A small contrastive image-text model, trained from scratch.
Data: trained on seven-segment displays showing three digits, 97500 training examples, 31.0 epochs.
Rows from block 7 of the text encoder of a small contrastive image-text model, named by matrix and row number. Rows with one number within an expert belong to one neuron, the router's apart. Each number is 128 + 32 x the weight over its row's rms, rounded and kept within 0 to 255. All counts start at 0. Numbers have three digits each.
After each expert's rows are labels from the 100 texts, of 14848, where the router gives the expert most weight on average: "fires on" is the input token at the peak. Only what is clearly more common there than usual is listed. The data: seven-segment displays showing three digits.
# router: router (text_encoder.blocks.7.mlp.router.weight, 16x256, trained with AdamW), inputs 52-103
# up: expert up (text_encoder.blocks.7.mlp.up, 16x128x256), inputs 52-103
# down: expert down (text_encoder.blocks.7.mlp.down, 16x256x128, transposed), outputs 52-103

# expert 0
router.0:172135094171134126159089074152146108063184092155182127149124122156109185179126062159141159102181133150082123090140133114094112069184119067146103110145131218
up.13:168123130185087110187114119114138080096163222110152118118125064129101106181085164109090125141104145149088156149140066130134174081116142179141156193150029188
down.13:088157111066083157171149162119135129138142076178154144095138097162141120117153116114121136135206104156090121167123141110094097114195137138166125110119147130
up.14:161142184200119154106096102151110163132099146170173138089065085115194096129133148087168112135118164121090116127127202095142147145144151116168148127124101099
down.14:082172125132123150150068105146110171141124110103077067105153132143126132117136119125136181112126070124118104140149150071136113153142114074133103098096186111
up.15:093151160160106144079215167151199152155110097145118136040097161088140124090100101150094105138079134159132080061157144166099125136096134117118086107121165153
down.15:105100091116169098132172153115105152139130146109038114184115136152155116147135128156094123110146108175184131132091138114051168135119154160117127117128160159
up.16:086141103161131128110215104172147169159097096085112167118155141177172108158150138113153148154193051123089188106151147213134132134102156154112150113121148120
down.16:174156123143101195113132159083123067121114185192105106152155097134070111198142161158098102108149084201087132135101131123141135126147151100098142133167161095
up.17:133120169150103110117143087137121153099114179127093159171165109077136083119130105151176146176186169073125064161112153100156081189113153159105134120130132168
down.17:159149194176125132117156055096115186160121140213175146127122163156130112133076109084093136085173168141095088109094181126146101075115131122073113156138130064
up.18:106143169174131120141130140045129121135095140174159090058130114078164102108139148130136138146092118181123087122137094134160082104083181160130147180096091081
down.18:157143105161076149160134119142146144123149074069104155115129105115130096154085176137063117188152163127121075126104104103183115097160126147084066114135101135
fires on: "486"; "457"

# expert 6
router.6:081101150189137211131129133163159134160164203096130128156101148112126167139125111155085093149147144195089180152154137116102164158144121133094082152122148119
up.0:101143119101094116117130141148133163121117148049107126096111132136077098188112159087108082184083110071096142148132098133129057171170137136142099152126181095
down.0:119149118113158092166145119124161130121127115110174144201133133055082152124085164118128140207123086082157184038068066116127128067139138125071089118121088188
up.1:132098131135177154069177109086139179100144093074116143084143136110126132095112125081125124176128147142106047113157112173079061080066109142146077162112152089
down.1:094144125093153130143078173118072117106139103130148123149099134155099125220126193194052098150153106147194118113139105104113162126126091109135215161112102204
up.2:102138150143104184058070101156115156198100135080202092113099129144119124096123155173124091203156166111120086148153082104163115111135128069134172113133160197
down.2:126097148134120154061181156122135103141079102085139095134167131114143169189166091112115108092104173151132091159216058155126129084144126134196108114124140154
up.3:144071164124116151125140115133110099089122118095143048132176101141107119087144119176147137122107185154056143143159143153131123175120126108128128089128135162
down.3:121164078124156090078140110169216122139151114153164150123104099132078116087124155099160139158125116145085152170131129080112106140105113121137087176103132121
up.4:099107149131121150158120217118127088126148062154164091113086128121155107188125094097150086163127198122137101138141114134074135149107166182133127101133124156
down.4:147108184093093178126155058108097135186093152156089149151146121093148114117101101188163115138137116099188155128150108163100169179119110141132106135198170116
up.5:117164179123115174073144076200111133160106126157084070064139162136089117152154137076087111088135095127168078115069151110096067125092158113061133156167123117
down.5:070132142105146115140166146101200140184170188187161167143141147114118184075170122145145151089148069198102130105141164118124120164120127184161102148143138131
fires on: "<end>"; "672"

# expert 2
router.2:094110136164127194153086138149133143162105168117092118141140153134143150139129099164104061140124123207102197176142136109105188168110128151111096174127134120
up.13:183220064125106130110116160161133152033104052081142117079114127165072143138167073129117118209093156148159103148131110149130145108124135137105122157190114187
down.13:111109126145161151149133103102130068176128150146109114128115145186117113151125149128112135115141150123166103106120117131164139130111093095050084091118142154
up.14:125118097134052096152094108158179139103110099166132075114151156168064130143180085169107059160161124098159108165169082177130136135113095095129101172159167152
down.14:086098136163143170110120137108115149213093120121148166141057083118096136115142116112115076151086121115156180167104155159114161142116144117148073096154176196
up.15:150178095067108100174153133134153102155080113235060163167128136126136074118130181154097150148151165153174112143145080190147101123120152100129136119049115108
down.15:103134162143107168146104101162052090091131177146101111152120113160180194084193133162095066119134108107081149185096115051152097118123104161140111136131168071
up.16:109151147093132108115085198107193127129127103108154082138123096124126182086193130127164127097107068118128081103143141137158107155109121110125128119101161122
down.16:101152106113120126143170105128154065104138119063201155162159038176105117128148167115122171127145141126109172166134108151127141132098102129135102075109105146
up.17:137123146132099118075143122132152135131124166199119111125118084149142089155169097126170187106134153122076119120137104125125079102141164201093136103125106170
down.17:124116119138095118074184107150117124110059101152097106180115138141151112164119156149140109123125121120080121107185123132127119146141112160141115184089162092
up.18:050162145076112147136089132120141060115093170128110156082103185098085080158117099183077085136178082176119128065170101083109136120148162083151114122088122132
down.18:015153166100113146132117138140145141137162118128110148114115128185124126156152128117205126173165103127132048083120118130148061153119095135152131153165146119
fires on: "502"; "802"

# expert 14
router.14:067143187140127124072145076196126155112098171156109136102058100131122051122152142102118136138164148143162086161073145116199076129155120124101158180102156155
up.13:080106107138092137113148087153142122061139154121164133161086107139105180102124117151124177102093144148167060112139113098126184140131132098140104126143149129
down.13:102095107118165103116105068099103091154112100164126135117176095099133110146110127153117139067128133237148161067122142114064115104168116065117146112134127162
up.14:108159119080190142105127202102156130168114007181128142154099118144085102064143038115134113152119132151090098105136140153132123136121102096129116128151222068
down.14:119115199157124116115112063181110147093109208096139120060129114119156166121121156141102110046090137138100108152148111174140158124184089163127125158167103127
up.15:094107091071080113150145214126161159110113062152088099133093119081140118048142184116176139150152168168205152110150096165100137149210154119091162113101151110
down.15:191104135106142177054151154168174102190107143094166112151072112140173131164111080138133163124080131107117086103087144088180124156101116162081132130101186096
up.16:138158114079128115117210125137106112149104126160146135122128147156144086093175100138171159125098144150158168105066115076123084111138141133109099159133179117
down.16:165202155122079069172119152162088110089163174102088155142108129125080139102153124135132110157094138067157114153160118066146131082135106183131124158115123139
up.17:127112076158069099153088133155177061123156129049175156128230128120092117159100129128135074145158106163124135141154111153126074110117145165118116141144130102
down.17:091098097073082117150088121143145120108141127111121116161169154139141134157120144147160141140127115093123132120095156085134088129147133124152213120154111141
up.18:119079163113151077167115099076082153082105089113161171114161156131142149158151135137149113109176120149149132134157119175125125142151095188157135077170076185
down.18:150110108159157133075102135149133101158115111135096103059077053152154141137126089112123159156075146081145098120141143138129134111107140105137155109132102119
fires on: "311"; "114"; "611"; "811"

# expert 10
router.10:125093107158117168123098167214127099124156177098143120152147144133131120141102139146082078094083104182092149132097115132089215144160145146150124159167138096
up.13:064203118109131161066139215068170176139185089101104099109096109109101105150132100126125137161125098128128049115101093180124105183110144171125139077104076131
down.13:129073128150192126137102090103165120133147099114141126079165100142106146068103144149100088119107136167069142132178123170114112105097100111144129143119124115
up.14:158108193131124123126126190168056115151146161103072123090091081087128066161144147096146131115131147093114091097116132131136124144145080079131168117088179135
down.14:122128133161115149123146112177109127139163090123146103166152119156105147087180135071120225086154129132202080131129190085139167145167124156094098150112141166
up.15:165150136150132145157174071135161091136114125132121139055061154139099172133150101121097081146093175114032118132125107156131116083148131105138133059154159183
down.15:114095112098128121146098146091086117095128151206140057158111168092101138164073142167075152119137149128085117093110155119196138104130098159169126129098142118
up.16:119137117145144148139126135117126118120130121131113150115122118134083117138205135109128102134134115172077061146106096129091206158155122168140155181183160141
down.16:139109111171136141170151164162082103113079117094194104115160137112123091125116118140086165100190113122108156187139102194142112111129229164115066151110135144
up.17:099090147068153107102146169058124150172114143104092146099200144112114169145130119080097139132154171068145121124168095165087134171087149144115207118103122080
down.17:158126071071129102127124148162133135158094115086086098085169122133111149095149120186125133102126091085088137144118161147096101105118141165081227116155118125
up.18:090118087182088182130160118182168144102191148129155123126138074089102088149137102123149137160124129098181117176110071176095110174139122079133140165167101150
down.18:159117109076096120169173170186131150175138118119132186155127099131130131175113108148100096112177037166148144164114155099097122135149118103198135135131108118
fires on: "88"; "08"; "588"; "389"

# expert 5
router.5:162114152146083171145130109180097176114115104104183166092194145114129155132130190138170146141097168175134171150112133096149116095104114166165080055117101092
up.0:099165099129102164089168139126192152141145198088067143189122123094107052149110092134107119096091135217088140066127139163112115110105179075123185124109113087
down.0:165141111160097098124125113106085164149103131181136121111147133120177068133127134077124153136185185142140129099147078087114161170147078113118203110108065137
up.1:137125089057065128143126177141127101139141044104105015123156121149115145149148179138076131107129137165065119139079153200144140131188091117115083104053135069
down.1:130116102131097083182122117168161139106123105126116119139173108135089159140140081112233121132140169115111112126092151134102255093090126128135146150109114030
up.2:137122126121126185157102181118095095127146110118125080140182134075061073157124137126106141090136117100143112178119102131088118180158148099100163154113125112
down.2:153101147107104138079117132148094163081105144108129085140150112130154145108105152123107152123104095126076144167101157111080157100097130182097147161126092112
up.3:108133179129157093107154132055147115107178163149114078102143139152132170119161051162105087089133128112049150133150118115056055155120139080157140143117098162
down.3:132128101118125138123163139140150151173120144133182204156129139121169137139124118117099088138117111126079160098096092133102143163130094157141114158137149096
up.4:199143148140107120111133156155173167086133086118142148119101113048079095168122119111119115122082160135160154138114107143131129101129156140143117075143140168
down.4:097110162153116145129192065103155137152121180115132101153073130116198122155085127129097133149101186125111098156124179064132075095171128079117151130099048146
up.5:148120091137117157136103128138168133096082181119142184101109090104162231126138132129142159147111171120129092220100124140101180075133087059116149203155158173
down.5:177133139122171144087065136114102075210136083135093171141107117156128146165105112119113138121062101119159123102089124167142125164112200128162161158156172115
fires on: "8"; "6"; "127"

# expert 3
router.3:104099189125146164120141158119155082140112130106086129175127166085150179112111065145117093088142163232141179178146110090173175173135104110177139124140151146
up.13:161138136125133137119117120162099114156112092114098148117128145127163106173128129168156161106150151091171132158073121155113158124159107141099157156133092128
down.13:074138161149161136170096119050095161129142130186143140131143143087128108151132169065063172205210099131124152083113115110122124077116168112115098097093160101
up.14:032191122122128158099123138134155125147184099166149144102188103149174127121113086073139098132096091104174149123129126126062092112131119123136150110120160091
down.14:112144099102197152119144101160122148129167141104141060084080113088146127112135148208155132119181148133183129091175157064109096106124141100168192098137140137
up.15:086161093092081157120131190105107078171137118149113094106120160128093085125125128123060101088141139064170077124171099177157118107063103167113127087141128125
down.15:064111101081127107135103080140172112114150143151139134052177124050097153138154139151135114182203148160111166111137163115111206128129140165153158147059059100
up.16:076195177184063106032096135123144115110125091144113107138089114094125153108129087092161149146160123156124150114090149129152143139114126051161095123149149147
down.16:149103073142066072140148141131153158135135165227098101124113165133175114124098102116130077159115103123096112088184156119163150127140122119138119086100090115
up.17:096195123137076119094103100127096157116073087150083114088153148133148103093197156138142182083159153157128188151163182141131097130145151110113114145144114122
down.17:133148152118114127086136069139094149134091047132136135119087093136136109164169120119097175091181167133085112099148078156150120159091155093097155091123153223
up.18:118155131170119136149168152078170096143124128150158112090160140171186118092182158085138145187104086141145037111060129133100068141145169058150086117121110136
down.18:131112103075078122195060173135158093139159138133151185158088153123089110141117101116079146168176073138122149161195145132120115112112175124096143092102100129
fires on: "<end>"; "062"; "002"

# expert 8
router.8:124099130180154140136113118210097113141126192124131119173136123097150156110127096172082081127110119192082201149139142087082186135160162109128141159157142134
up.0:157135127122061164095132128076090153144092086169188132085170092135109165100165097122116084192095136150128043159099103173120134095100148114158135147131107143
down.0:111149100133086121132126138110182175164106104176112092131090140110172096179110057135107131160182171169131148143115090120132142085090130103118122117102050168
up.1:122150123156080089127127090167092108113147170096171171096135148197159158128193130134137170134150143119091147140119125129129108126129124121153103173158143074
down.1:144119162132146123118103109121186166095169165140114056163134142166131101146075139158151116124120126116124190121134101144111089160096128134103163156148131124
up.2:063164130151114116114186093132115110131153128161116108085126135111098085084178111202169164092095168146133057130185201152073133141174142112120097132101139169
down.2:122161083185168130111166147071170116185136083118108080103114148104143102144099163120145099119145118149147176139097125113151086163135183038097126141144170148
up.3:094100113151075150169145116196158145126135141084140106108190148113158115121178107163120140139080184173108190134137086143108164136160107127119091137137136148
down.3:192089173172137135153106144107090072147167158194102153150136110157103157149095124111138118167105131186126148128108123127150078114100088122102184137118139162
up.4:113160144152154106108157150151185136165152174142081126162095130042150114102097105107075172070172120154121109159128146118117125176108085186110076103104141164
down.4:169148088110141078179107142089157144163140149153087108072138162162134125119166110108050102096142106102181172115169135100160159095111132103126183131118120112
up.5:162103170171183160169159159101143112125132100120092140117107111079093132122137132162124130193167120118153101097193143182070125152157159111147078147145089143
down.5:095180107156103162126122143116136182159102119101155100076140137139180140150141142187134100130127160123126113147155192110145157148154146097098048161114127081
fires on: "652"; "393"; "352"

# expert 12
router.12:093099128158137172136107150146138155162123188090137120132131114108134156121112074156104072143122143188124189161131123118108198129148123130112080160121112107
up.13:161188122114105110162132133123172196151144077134156125080106123122108115066122140131091134111138130119118125136132146094151139076095111177128152137151077099
down.13:106133161110156146155084129170144155123111133127126081101112123142136094162098221167112136093072125110130128134095145134156094139149153167135126171176184114
up.14:175094082172145199111123146143153132149149091146090120110101122178173128170144181166090131095152171144159105124119101144148132132114085076151146041095177178
down.14:079120102113162122105133131127153105081078116090131128135077122145120116113104129141182122092055136077137163130167071135134110100125124079150130124103131156
up.15:108121122113143149061158131100151133127092072184081161108164142127116119173110156120157110129140122157126110089105146122120094094094150038153080098184172081
down.15:111192131121174154165094098182149180121147137150114127114104069171080085135164155143128170124110057143108086175129100135141067151094093115097124085149121117
up.16:186119105116100102050107145164171142104074087204113105139131145108112117154155202129138125155132096102084155053148165167142115116136140112115121013150116178
down.16:162171087078137144128178129105151147079184137069146139155103137047135139137136095132121103095089118073144133087112136112133069099132191058040121110155145126
up.17:176066105086126093124165121175128053099163096167071088102077147142084086109126108215127119135098151166163000100139109118146136108091105185117125120161102084
down.17:102129110112148149147093155096154192168144195135140132131160148078115126107139084122101129174140112114076164103112153075157137116177090111158097166095167106
up.18:083166166112139142148111109117118102151104213091161090105130164138136065101125150168110130104095180134148095109110122134136087096106079079094164096099143140
down.18:103066144134158079127106159092145101104136095152095165124169140070108116086175139188089100195143123171139108061124138148176125175151089146097149165127168129
fires on: "<end>"; "556"

# expert 9
router.9:159137094111118100175146148097114163097112084153119152113080104074141132043146049149192109130098117123151119098153103107132136176084102155108098069087075083
up.0:163123152124095117117076146125171114102099149134109051139131065110152103161194106097141104097077176129156102079081120112135102124143112140133099169117169161
down.0:056144144173128153148084107098170124160046118133028139137142155148111114124166104074161182131119132141141185150121198130172080147091141127087091136157158131
up.1:134123165156131110108106163134134158077091217210104132115121103102137138113104135074138158092092161103147089135136123102120102164056130162112128169091086164
down.1:151112072142112124151070109150147166169145128147142130104129141185109069102144124166131136070063091150158071118131143142135089137153142083148174165119117051
up.2:151134147173163155150072162130138117150140101142093108192123124180120144136080075161103165164130174061116087200144068124129157146169156130115136092173130151
down.2:103077182075071133129153126099169112191169170124134091148149119144138090129169147129114162098138086115157127145128134111093059057102153150137118199128205075
up.3:096075085152073080150110120128138079136127130153163147142128088183074127135136131144097109131104132180111073135149183110169148128202118109183170147114148154
down.3:098153121117128110131102139086102133150123139050176122168142116065139148140128099149127130202168133107114146149133137155153114166090112106118136114130104108
up.4:082092141080092103124124113132109145149103058133151165067186125132121103135144184182135132076127134124121085129164088112118143130074127194152154116138071139
down.4:139174145125154173084162146092117065149076127052137164119114106165110061108108166140166071115109206116153083064142112200113183075130155101178144171077147133
up.5:135084122104115113096097103153078093210125150193187120073103115181123107119109053094118148122129118135127104136142169136081161102171115160137121124177136123
down.5:125153108146124175093050148148087144108104165112141144098130153161121144157113168182163112164122169047057147114094116155164138118133090150120070145123150159
fires on: "1"; "7"; "5"; "3"

# expert 1
router.1:160175125072149118071146183119116075167115080146051100142118157143108124164126115108134154098121104077156083092137157203109114130111152112142171144159141178
up.0:096179102121147160140132115141138117183138125080103123122174102127124118110139190099166177133106125084129156080130164077091100159106154177096126084121108138
down.0:099148156139155133083076107128075080123103114109091166138190140151149095174129221163108113135051088082149134115142128134116101153112091159122144145144130171
up.1:119153100081074107146123138104077161099128141200100127130142092173146100128134058183111115084149153135070108138121112072117068158142095111162131128136182139
down.1:167131133186141117119142158193134127075154110118146038124185152108104134111161120145081188187129099152070167114132124150238102102149107183093118159078066157
up.2:119175152110183077034127183139167074086080146203094141117109135093129109165152143113112069127078093092140082085089075188157138109078168063131154135129135186
down.2:163099082182095142153135084153075158149142149106173137156168143141168136098079133127138163117156148168156152235142151072131128132125119125115096089156121115
up.3:115121071121150079080128186146128108138099108141159095088112133097104129141098134169149146147122077096113092176130124115150167167138153100141175061157184152
down.3:103094121194082167184058113140100170130151147083163110116169122139101114082097149178141120179126134102173172189105110166105133120151089153181120107140115133
up.4:154042145107134104105106113125123106091145151114147145128146122141171097129095196093112056171088114120119092059181092121158165109096155068160134104131101114
down.4:138230123185155183107127196114153131127134149148107144114068138136071176123143141076159181050154138086116120156085141129158129136114154148110164109174137134
up.5:150147154126109122053143157104145051162166117185080100089150132113149124108109113101117146141076103146140089133117212112086104138095129081107134087110189219
down.5:054120075113143147161112111148139154100174144049177128108167105150179140174121119116164135162195142122095104172114120125140178121145132146168088127123110053
fires on: "<end>"

# expert 4
router.4:099086123178122164184071114150167178140128226122112105140119111119163145142109068157072098152108128181115191145124133099096175146137130148100108145144110104
up.0:118189138098163162130179124175167088101079093106172100156142085154136165129102145151112171123133105174114084088108111155121134065086164145114028133132151164
down.0:096137165135161160160091100077135151178108102131099178127101120140191119064068138127157062119135110177186118151116085119159142100141136162124138133151137106
up.1:110136097096116116096122145098150155140149119193112200100148102097089161092114102141177181094118171176133137106115136158093097120137121171132121082132118135
down.1:096160134091108124119090153103164121084072149076092040141138130151113132114167100117091145130138173121089102077172128122147155157139113167125105138084112117
up.2:151125134167138205115054118128251154148197116116130126134146116132115172086116134160133135119146153142089172142107121121141121063158191120109128174124167145
down.2:153113145174146124151161136173160106116091069151127157112161145141087113126121152092146129121219203152130110108170130158165110131139097179111137143110151152
up.3:159072112133090120145111149104096133136126156164093091109166100080104129179118183074133107155120112098163088175154099099115074149066114126121187133073120129
down.3:088145125166104093104075133083136092152073106089177135160089116158181119143198167132114174152107129167114087107198138147075116164109166123142187072130092115
up.4:121108134124087109091126176088147164113139221157174123125212084045134179110138112060100179051114130198091129115120110105144153099122111142133111157138157123
down.4:115130181068159170164149078127093113123093117092093114116091065124118131084134128089131095184129163111142096150141145122105164065132124135128168111164093103
up.5:139131100098110152115103102150085152178110101125065134147153077120096114118105131077119199152155144155091138117177194151133156134175098135169141091146174094
down.5:099107144129075104089190117102149112143055129064146134093152089154122121166167139163109142110154119111179156147145154132135156130156159123101079091131098139
fires on: "<end>"; "505"

# expert 15
router.15:095125153130137165137119122113142167175153238123077114138118172129160185079133124145093097143112118161140177168119124121125188169171146136119099177115150059
up.0:115170171099056120108077128120117109115138109178173149080114137170099099126126137119132091083111183117135070129143116117107089124136118161172109059127100136
down.0:141131111167134155157164143151095091116152135161156104085108163132167084119138086161121149093157126131093114139145120127122137118127145089121095158124079151
up.1:157114126144059102207152119136144110116153163140129083082122161115072064138174126103068141114111092107201069119098176088084095134114161192081084155145182128
down.1:128143154159152135120111094188135100166143160109101129092086068115090072093101048132138170124145141109149135130123116089147192178094147078184070085154168198
up.2:119135092106123163124101136131191123156185154066108157088146167139093189127142154153136118168221196160051079128160193125099107093110117100134136144126138156
down.2:159111182113127176129201106197184178137121104184137136138147107153148107101133122126147052080062128134132101123152222092190095087127183128127094124093170131
up.3:084179108112168118178118086108192114153149162140127136126155109096117118170154090091171152074059133190145125112141128227164027105126099160136178086142088141
down.3:121106162169110101076075097158180166155084145154107127152163100153177055171062156128128094123071137070140138093155164106104089161109070173111089122098104184
up.4:093158127192154119128143070158143097132143105122163089113135146072110109084124076184158140148133170171155077128163156152153071160108171180133135121169177160
down.4:068121125167108116127087103209172125144122100112060147154066147124173127165142167092128140146142196116112131150092158112126126154129118163128106132099094132
up.5:062111185173140119149130110155139195129198115154192112109113141131115083170171101136133110132118114125175157107163128087115183078145154139127189080159078114
down.5:088143164057113064131131130155137108174104130155166187143126137086151149159150165070129122143105128152091125120154136169074131183107130108102178130124155152
fires on: "<end>"

# expert 7
router.7:109154101093139097135145097082149135120124098097167132106151127134152088106116226128126098159165147065119074094156108148150116121096135152132142099061123089
up.13:123181158104112128129116159078131151156148162069095151201172175109097105101103141059149160081130142091154108115138147094090133140149147198116094151112159102
down.13:099177126143140161110185096090112130135127123146143104087175141148135110090112112133190200145119180095117050145079193079077129147096145134156092125112132117
up.14:131172154086098098136111111137117137102115156088165158103157114158165188143149080125166148134087138078095172163132128126106114151097101126119112092137121161
down.14:112197049101103165131102119157116141158127137097138151090132130171137118162084151163101110145087114214139138100178115094091115122067105100210168126194124139
up.15:099186071177068103166183117117168053110145092188178163090092174087133132149109133149134167147133193166168147113150154119082119087134106133133138131118074119
down.15:093172090177101143094090088136116133135187147104137151161128113149161161132092124133169078153097094150146165086080176096078073145135147098080151110140139118
up.16:100158088075101143134139134188039094154039137179117194117171131111134094129105164146134144151123122117124106155109117174136075163082070103104141092155113109
down.16:092212172120138106107110150051124128105159138153150181127120154187112115125183156162129088100095106114112134103173142091136115157116105159136109107114171115
up.17:143078147151121143177105135172117107095146124155074130096134119134125122154159095115162116111099095202129122147114131104143197156132106117065064183076138178
down.17:203147105117098116139108131104164108087137122095155132154130107139118106072115103119088178206143117139179086178067153098177110138166131130131144155197106192
up.18:081080148122133123131079142130160156142135176152134120106162144176095114141144172124097101052143115067084104189169124105123186170136137153153101136118146132
down.18:112125087104139114149125130085084056130210131129075085112117142112120152161133175145160142163157153135167113138143148086129111121099108142153110060125155084
fires on: "944"; "544"; "744"; "144"

# expert 13
router.13:139091093152127110121140123079147097168158181110169109132207116142150097138110120113104147113125105105182135190103115097132151131125126112080114170159164096
up.13:101168176083133094085148132084178119109114140158135123162123143094057120101153124102129112125104148073051108078086185109180076084149065117096155114143175152
down.13:130090129124137121098084126108162154150204154203145115138106125071083103156082151045158136085094135111175041140113194097132111104169107142160138034146137085
up.14:190160079160126172099161111158127155113187164139129118104089102099132125147141169115109129118142130060092144133072164130148082168124208094089128212147134121
down.14:094100101132117179092084167070188138095119173138136198144163116133122135122135126148116200144146041104069156140137157148140110087105095162065124180116102117
up.15:076167091150086148134167087124145129115139104087088116065134119141116140096191106089198114139124150122134057124157106161116145092179122117139129082143121140
down.15:145114151110111112142133113133070105187126168137113142151119107105061085062149071149083121042180159148128152173132177125139120126177158168124128149148085066
up.16:117126176140079122111059148165149074170128103130150112106134074157113102113103193114122127106112161175035107158108134125167066101112162147127149204119126110
down.16:144115160173094095129091125175114095160164174132087091145103122119087157176059127120111157123142069127091147135170134131132153131114144100074086141155129098
up.17:103141084145132106124087130160173178165085117123177183149162172086116116149132171133170177142119117095150118134141157121127128094110129109128110085140142097
down.17:121104137169126144071145100127123110164121150164155195192107071170085115092091127101124120080119081167106084120057199158201140071148148103138085113174100115
up.18:154187150158114192176128120149126105183144136168052125092153089093126073134138062152169142149166064143103065116095093165146122128102168100093132198203115143
down.18:102132139084109105170135093084188108131169183166126113139088061107134139091149089119141157127071127151116151164133096164099056141105123082079168117143115077
fires on: "."; "76"